{
  "arch": "unet",
  "model": "text-conditioned image diffusion model",
  "dataset": "small charts drawn from random numbers",
  "train_examples": 101725,
  "image_size": 48,
  "horizontal_flip": false,
  "conditioning": "text",
  "objective": "v",
  "cond_dim": 128,
  "tokenizer": "word",
  "vocab_size": 33,
  "text_encoder_width": 320,
  "text_encoder_layers": 8,
  "text_encoder_norm": "layernorm",
  "text_encoder_norm_position": "pre",
  "text_encoder_activation": "quick_gelu",
  "text_encoder_mlp_ratio": 4,
  "text_encoder_head_dim": 16,
  "text_encoder_fused_qkv": false,
  "text_encoder_bias": "all",
  "text_encoder_qk_norm": false,
  "text_encoder_parallel_block": false,
  "text_encoder_dropout": 0.05,
  "text_encoder_inner_norm": false,
  "text_encoder_positions": "rope",
  "cond_dropout": 0.1,
  "norm": "groupnorm",
  "activation": "silu",
  "weight_standardization": false,
  "pixel_unshuffle": 2,
  "widths": [64, 128, 128],
  "blocks_per_level": 2,
  "scale_shift_norm": true,
  "dropout": 0.05,
  "attention": true,
  "upsampling": "transposed_conv",
  "init": "kaiming_normal",
  "residual_init": "none",
  "optimizer": "ademamix",
  "lr": 0.0009,
  "beta1": 0.9,
  "beta2": 0.95,
  "eps": 1e-08,
  "beta3": 0.999,
  "alpha": 2,
  "grad_clip": 3.0,
  "steps": 18200,
  "batch_size": 128,
  "epochs": 22.9,
  "lr_schedule": "cosine",
  "final_lr_fraction": 0,
  "warmup_steps": 910,
  "weight_decay": 0.2
}
Rows from block 7 of the denoiser of a small text-conditioned image diffusion model, named by matrix and row number. Rows with one number belong to one channel. Each number is 500 + 40 x the weight over its row's rms, rounded and kept within 0 to 999. All counts start at 0. Numbers have three digits each.
After each channel's rows are labels from the 100 images, of 14976 (inputs lightly noised), where the channel reaches its highest value: "top examples" is what is common among them. Only what is clearly more common there than usual is listed. The data: small charts drawn from random numbers. In brackets: how many of the 100.
# convs0: first 3x3 conv (model.mid.2.convs.0.weight, 128x128x3x3, each kernel summed), inputs 0-127
# convs1: second 3x3 conv (model.mid.2.convs.1.weight, 128x128x3x3, transposed, each kernel summed), outputs 0-127

convs0.11:511548514452529463469535464513518480535411461450484488427460543442500480449531505500503488427478527493430488520433486419518491480480450500539525515447452454557515485448485533472412496527443455531523587502433493453502414494550462487558444482521437487462477503478556503497493388452445467497516467489472495525522498505437464480452493514543593513506523414441486472459510487518509554477521
convs1.11:463458544526522520533509430571510499531474556524492499519504435479516484513463566487523516524472529522519424532498534470443491514432480496507453478537492535552526436531490469508492524562441533428485488510448534469519539583470525448499487452425468476587554498465474468481513520448505502502530463558378552548511433562524542460488526525457447478556508478518453496468386499505527564572500
top examples: grid lines (96)

convs0.4:544507510528526474497452497471520451491392508501525504451516543435513490480508436488471533488441489416510490540445557444470533471498533543540547481448478495509495509502461512461449585520383462543565476528558407465455519498490484478543532524453500512507449425496547522559515431429591530567514444525445492510494527520480467537525494503531540560463559434540509519458489549488522527498503
convs1.4:495473512544439486556467555550510511492516569460551469589474494425514605460482559473545492548530549486484475482540482528464534521479533468453463418482461542492453469477594522535554473513479555528510515505496536474479457502536520473449498459570522471529519467438555512550469546477505475463633482501506445487482461483536520475562442448494512491580455440461509447513497483461479515448509
top examples: radar chart (100); grid lines (100); one colour (100)

convs0.51:548517505420476517587519479477565479497437526512436514527527523510468481479510486552550525491502509549499530499496542510575515509457494466591501493514458516549463431546465432531538477462447488461434512508549521575474569479508496499509522439503548541542473548555527543546476566583452552517457579465531571482473574495478557460476545509501490467476513550537562581477453436492499525534499
convs1.51:548491543481521491457475474501465490504525518545508459486572516470474462450476560454483496498534486579517398501485501438487563500514511535566504549588414481502435485471491447445491510523536528511442480606495488523470568543512488491463588550472553558532505456432463507549478547405517451453447531485453473470519536511517520460502469485517427518503424468464556543522456461504493482462520
top examples: grid lines (98); dark theme (95)

convs0.41:478545497474486453457425515565485478468483414524532456465467564488500551491508437459429538452467523443515476546535477540513557495463501488512493500392500519540485494507544524508498599582471518490457491456496470470512411449397467511547473478512479447511466412470516438510495406403510538500486507529428524522494527486421473497480548473505532454473511500473508529481519535533511524445498
convs1.41:485427468497484557576526536474507549547493506512474479512547401532471514550478545465548538489502506477470451522463473494420451559437482520514503493543503536529525500493504454568486487512491525483488514505428496442481509540465516496448494558498524570606557504453474510523490553531448585538501479605484525470468488543569498440447487496497383438494443505501444507528502535522528512577468
top examples: grid lines (99)

convs0.97:452525495529507515440537476535451458474510512442468466407491497563441505501451480490505519381452451497541463444487447434490485516497474555432450526568522475456554512539463491435538489498466418502514494503441537481512423461507498518493459536527574467410497481503520581448518553515586518518561474477548485505428494548474492539453534499514526522493504422504493449551535480548483511527480
convs1.97:452467406450513489519468575457489472541478456516433527510516483510497541476434553544511434501500473521577518530524568519475534543500481521458514449529553520501455464537496532543527532543420461465543566431497493540478551594533559435455452424472484473525445555429526487483479501475548499496542542501479559477502594506527492430549504518544452478479478494507457473493518516487409546480497
top examples: dark theme (83); ring chart (78)

convs0.58:506509505522524549535555502466504435490527440551479473514535561518492519484445520470466502491479488490518488479436496486510472480420514460481519518465504466475450467462445558535505394501535458536469504506442531527472501537483487511429470519513436430520541479418464503498469481538524494483494499501472473610469539514439469495476520553559536485544458473509448556535375499532577416418412
convs1.58:565505540550525432562550432478528448524598445471486502502546476467500454463460490548506437499491482550485545431409521588547525481494499453456550512486504478503505543462490514452454480485494532543521540478487476442467528482517493536416581461474516490550500485458552495470526450575475485521496499448466580532496416569460516496470459570531486526514463491583567493537521473492547479515525
top examples: ring chart (61); pie chart (32)

convs0.9:516519478467503552568515518477548438489412507433479493428456515530525525571476523530533401505553481513500528561499532412479485580544502475514523524524481473521510476536486433408496482524505514486435532443576519496482530443541464520453570427499471436553509594525448502412480452455463544423491532508508444463474521512483507535485478507534460548473469495496504488505512536488528490545560
convs1.9:470496525465539538506435552497544533433518538442520437457419518511467585579485498508470506510556488426470519474460510564520495458455492497482504491494533572515488536454559551461453461485422481525480545443639481527491558537518494531518526512506503489459515581529496482450515454481490513515508487506499558535489442520504557493527451447567527550466504401515495505527557482489461566496565
top examples: horizontal bar chart (100); dark theme (100); items: seven (32)

convs0.44:498484467526489436489527465486523441473447451499587483521495473472529493500561466428475524426436508448426499500427511449453525548485464439511520502441443586481431506517503445519524553490440582453521487485482493498480475501388498467520459507490462526455492414520563501578445491524450465485521486472494446522457491481477519514520539484487441480482527495507447509521424502525401571511485
convs1.44:496464509538529565536522428545480517469476532536554499481515443491494546504484539489545508514452534475497483433525439494477438467459476521540480495486452570506525452544451439500534486498527544516481486478430586523438557482528530477479475509501483544586547575568503521538520490541491558567406432501473530405530540558594447534466497497430460504533484537429486508473561510480532508520473
top examples: dark theme (100); grid lines (100)

convs0.108:381487483497518561498558452574544507460412560481473552434486491502503447533484477451476540520497495474530553554514490485510546492446417538505513455461510576531534479491480602517471457497500486504463491468517539465522497464484408448420504548494504447388501548518449494437522487481552591514488497450495571448519480493509487502448473518511540552477471473470496476525456536508482510514449
convs1.108:548513549410547457508473536417471495543467519493488520534572550552442517512508551543457395518537540524534515494530524555500499479519505418441537539464477545515382538513425520498509488531477463502514538492489489479481437535430461481564444469486567508551464425486518439543485478579469440498523525541507423529508500493475441500501512493464468452480479514507486488477500468555500495441576
top examples: radar chart (100); one colour (100); grid lines (99)

convs0.5:485463502467433477510492434486479498451463462519504458508459495486435524465533535483499469474407529478494500508477478470497484463448503559444489510444477442490480476524506481485510509453512446448462502439428479387448433517495525532482437431462464510420449455592494497486484454503444457513457392430478451450452442536493493485491474452541541460520491488458511457451491449431481444490445
convs1.5:459491494543433469448495530538543565485514512462465513551517513497584471480519505528515502428545526450485516564539540538516520558459483445569504389485508508437615457495520472558526485509505484508437496593486416538573433486531542552498497458504510498498493466448555486477536488502495495469549491495469437518470573513465502447540520583506485526522527550535448482547516518471454428526530
top examples: dark theme (100); pie chart (89)

convs0.66:541561556550458468530549467505548548533568476575480496507553532484559479416435493518518478430542511485566520561479534488485433454470582508512476559501513450470485546484542501554485538444558424517528472492511502466534466518518477560497504578525511533515531472477494487385460532545531473459504501449519511529479481543511545459556495473484505419523504497599489472416530471458550507527509
convs1.66:469487487452507512543504514484496511535418525391514557492461511545526428579521481452539522468478466502457546522475559560561533554485538544508543408478559604539533465535406556484479504501487521505502557436538493564481441495500502523473503454480426424512471505542511482497491464551477537481502501548460401494469512445470477458499492562515547556469514480481509509569475507473508548538503
top examples: horizontal bar chart (61); items: three (44); heat grid (28)

convs0.93:462515467493500551366440549567494505547525455456530495479498485512496461507459483405468497530483482489501470515523469508501483459535492551487526494475574494443536544483497477560472555510527529517512518502452544544463491522516532483527514507506542474487464470482509523514541542520546450478506466421517484547560513396450396432426457478627530469445504469497458476513596484547485479514526
convs1.93:490461508518442526542470447438533467479518475481483486478467510539483483527474552556513582442418476523480588481488449487541473485521526495507508496418517553479460575536534498455445514575428549502590501537469469460523520455487430422504485494396496537479519439517510460538566572550534512486491579421420509509499458472461497515475524493530477429488498532508526465470563478515505519478531
top examples: dark theme (94)

convs0.33:485473521450424492434519458433466496487385442489479520470479500452536465466457562447468461473466531414391537494495450463485564540466516516480481467502485503532486473552455446476514469495481493468499496490543478481555493502485548483558520512446488485373464421468550453529485528459426507526509487431473474550473480529486428474437470531521480495508501508541417488523490495455549446502456
convs1.33:447546467475582457518579487431466449485501461555480455607420527489532481486518522561470475469443527507500469589526560449556478426522487534454520553448480490499518548475608493466510535436449522447550491527450542525456514435484484498464482475500448471510466525506539533482497505505522446480486508525487511569505506483548511534474542501560455518455601432532505497504442518533538492524471
top examples: ring chart (100); dark theme (100)

convs0.96:485478466481564514480508439491499517457444576528506466474555556534466472440481502500514523544468431492558444468546550488519480521479529522463473439476577529444524526494546554418551516499500415514539472498444531485539455461484504414418477468470493501503464488485440446514492448388514527512515488479472415506528374490523431514526464516487524468449499475495461514504481445535484543542542
convs1.96:543488488508519531523503498481476520485414500485526469466590478461514535548502492464495565438505404522528509483577513557445489498545478411519545576466529470544458521502511510530466584437540507418461461550499560479421528486509474553499482596471533514538486590512531508507540563522432494462506483516503496444510437534437470475460511527481510472493474530471478528413531543543498460548463
top examples: radar chart (100); dark theme (100); one colour (100)

convs0.59:487475511554447525466567446535456418502511505522522454535506494468476459516485464532479534482458455474451524507547559501553438434409524571566535455384565512525511465512490563485502534448519507492465479599518466493498532531447477560477439473466465467424476526506513537510522455445483500507482489516454451453497438528475444522511480520521465391485461470475461495444479474512482534422515
convs1.59:574462462451569481547457574532510460528543460503472531528573555560473516433449505506505409523520587481472539530448474519511452522547517416488476497521486530442484484496526481535545468584483523517492520477472495413413513522466470505470449478557516509515481414435502448570499516594487498532543504468491443547505499540490469449464514493468512478519509559462537521510510474496502398481515
top examples: radar chart (100); grid lines (100); one colour (100)

convs0.22:496456506438543475481465520540502498486517412489489495456525487470493440483537488488423419393479519491496458375536444510545481502505472524466444535519432516488467534451505472461514490487567514465493533491505523472496445505564476472434532451475485460517476446464481576481523465441424491512431486559448449541415502544517462437448532549476516426480515457497524504480537476464503492553440
convs1.22:508506498526438514480490496462490505456479504501444452513498470541457488546525465454483615546519499528469508477515597468496524529520477595556488560438568449534541514482449479442490390495443477473473513517496461540478461530515547479468518564544506532476454505453453494512499448519590506489557438447552543429476543468537479592494465483533437559495493541516504421456500520469496542474497
top examples: horizontal bar chart (50); ring chart (40)

convs0.18:487491491453472493515516513546467494460510552451471500482465467412500502467451423533503466510467441547517487465489495463503538506472521506422488475466514486558480507556457555508446504491439474498519511495463519390540440514474558462490454539570465481446458494552549537467490506430561509454538496499492501385471503519539497487526487460504498530488405492454490411491525487424526597584565
convs1.18:541501463581448487493499472494566565532562509450530538549584498531552493535516528465524542521518506508469546504491426568405474543484467552541389475524467591537524471513521532568488459477506513506519517511515512577585495555496534443559475425515542536553516475450537465462529461518548519538504454479539472488518524522464510530496462556504463476471508539482560440459542490500517504421477
top examples: dark theme (100); radar chart (92); one colour (92)

convs0.85:476504445488434512435505505507494473438379455507443447521428413501461446470538472439472502471452446443475456480424462436496431442482478504484491475432509492458439434452475462488523494459476516451515466496469508423445459502512504535491449432478431481440493506534526496544489409447429483521463451516487463489437484530527467449472493537496502509499494509497507534481518546534446533469461
convs1.85:482534458564489573524499530445501473503521500433489523547445488564545499499589506574449526487440531461556536524490481489469454432471469492554531495499558503517486490476532479529516464487438482472533527572517448599481541571540510488544493496481538422509463459537414550479502474470524550423470526541519555539460496571537458511514527492452533439498524534469595515481565532502453473493441
top examples: ring chart (94)

convs0.67:459536501533556563440503562474551514479539561461501507506452542463506470468510489533454541583458550447478516410512473480549462499497495559512458517548452442538550501496475605459513490592554480462512480563491543495522474567532488454413521480484482509438557484515496435483505468457552545483514393492512473458498487578495434466448507530519520572496479530484530546529511502523482505565501
convs1.67:575496535525519520457479448460474526477422508515516484518581485511454535497471488454513401491566436526470433544560556539492508418533511439487496539455549514547470481493522494457465558489509457502458481380490535492544538486456498553562445544506529451559427574525525530508470444565514463540504497551505480441457566491480529499492504481559540487471494467586475470471560512516517515505504
top examples: radar chart (100); one colour (100)

convs0.84:525455515417529524526483583508521467586443427460549527436458480454481529518579407475519469515495478479453470428470521513510518467533459478567460493517423451538511519487492506544450536424519488467550517464508477525419522504488510491483497503492495435538451422473568506461488472499412515482495520517457480521471516482427460483546473548541470483505475491581506569446467571509440506448506
convs1.84:430477495476518506505494438431498525444486571520524426492515512455493497541458512524511468519541528523473486532527536475492476503473518607602519576481555464555534479491482481545527477519414493454463466510515521527508528496508502503583435414524531499469525512554525499525543482490479506567563479484490528417468554473578520552565462522498410502564571516531521482513459452554545526541568
top examples: dark theme (94); flat (31)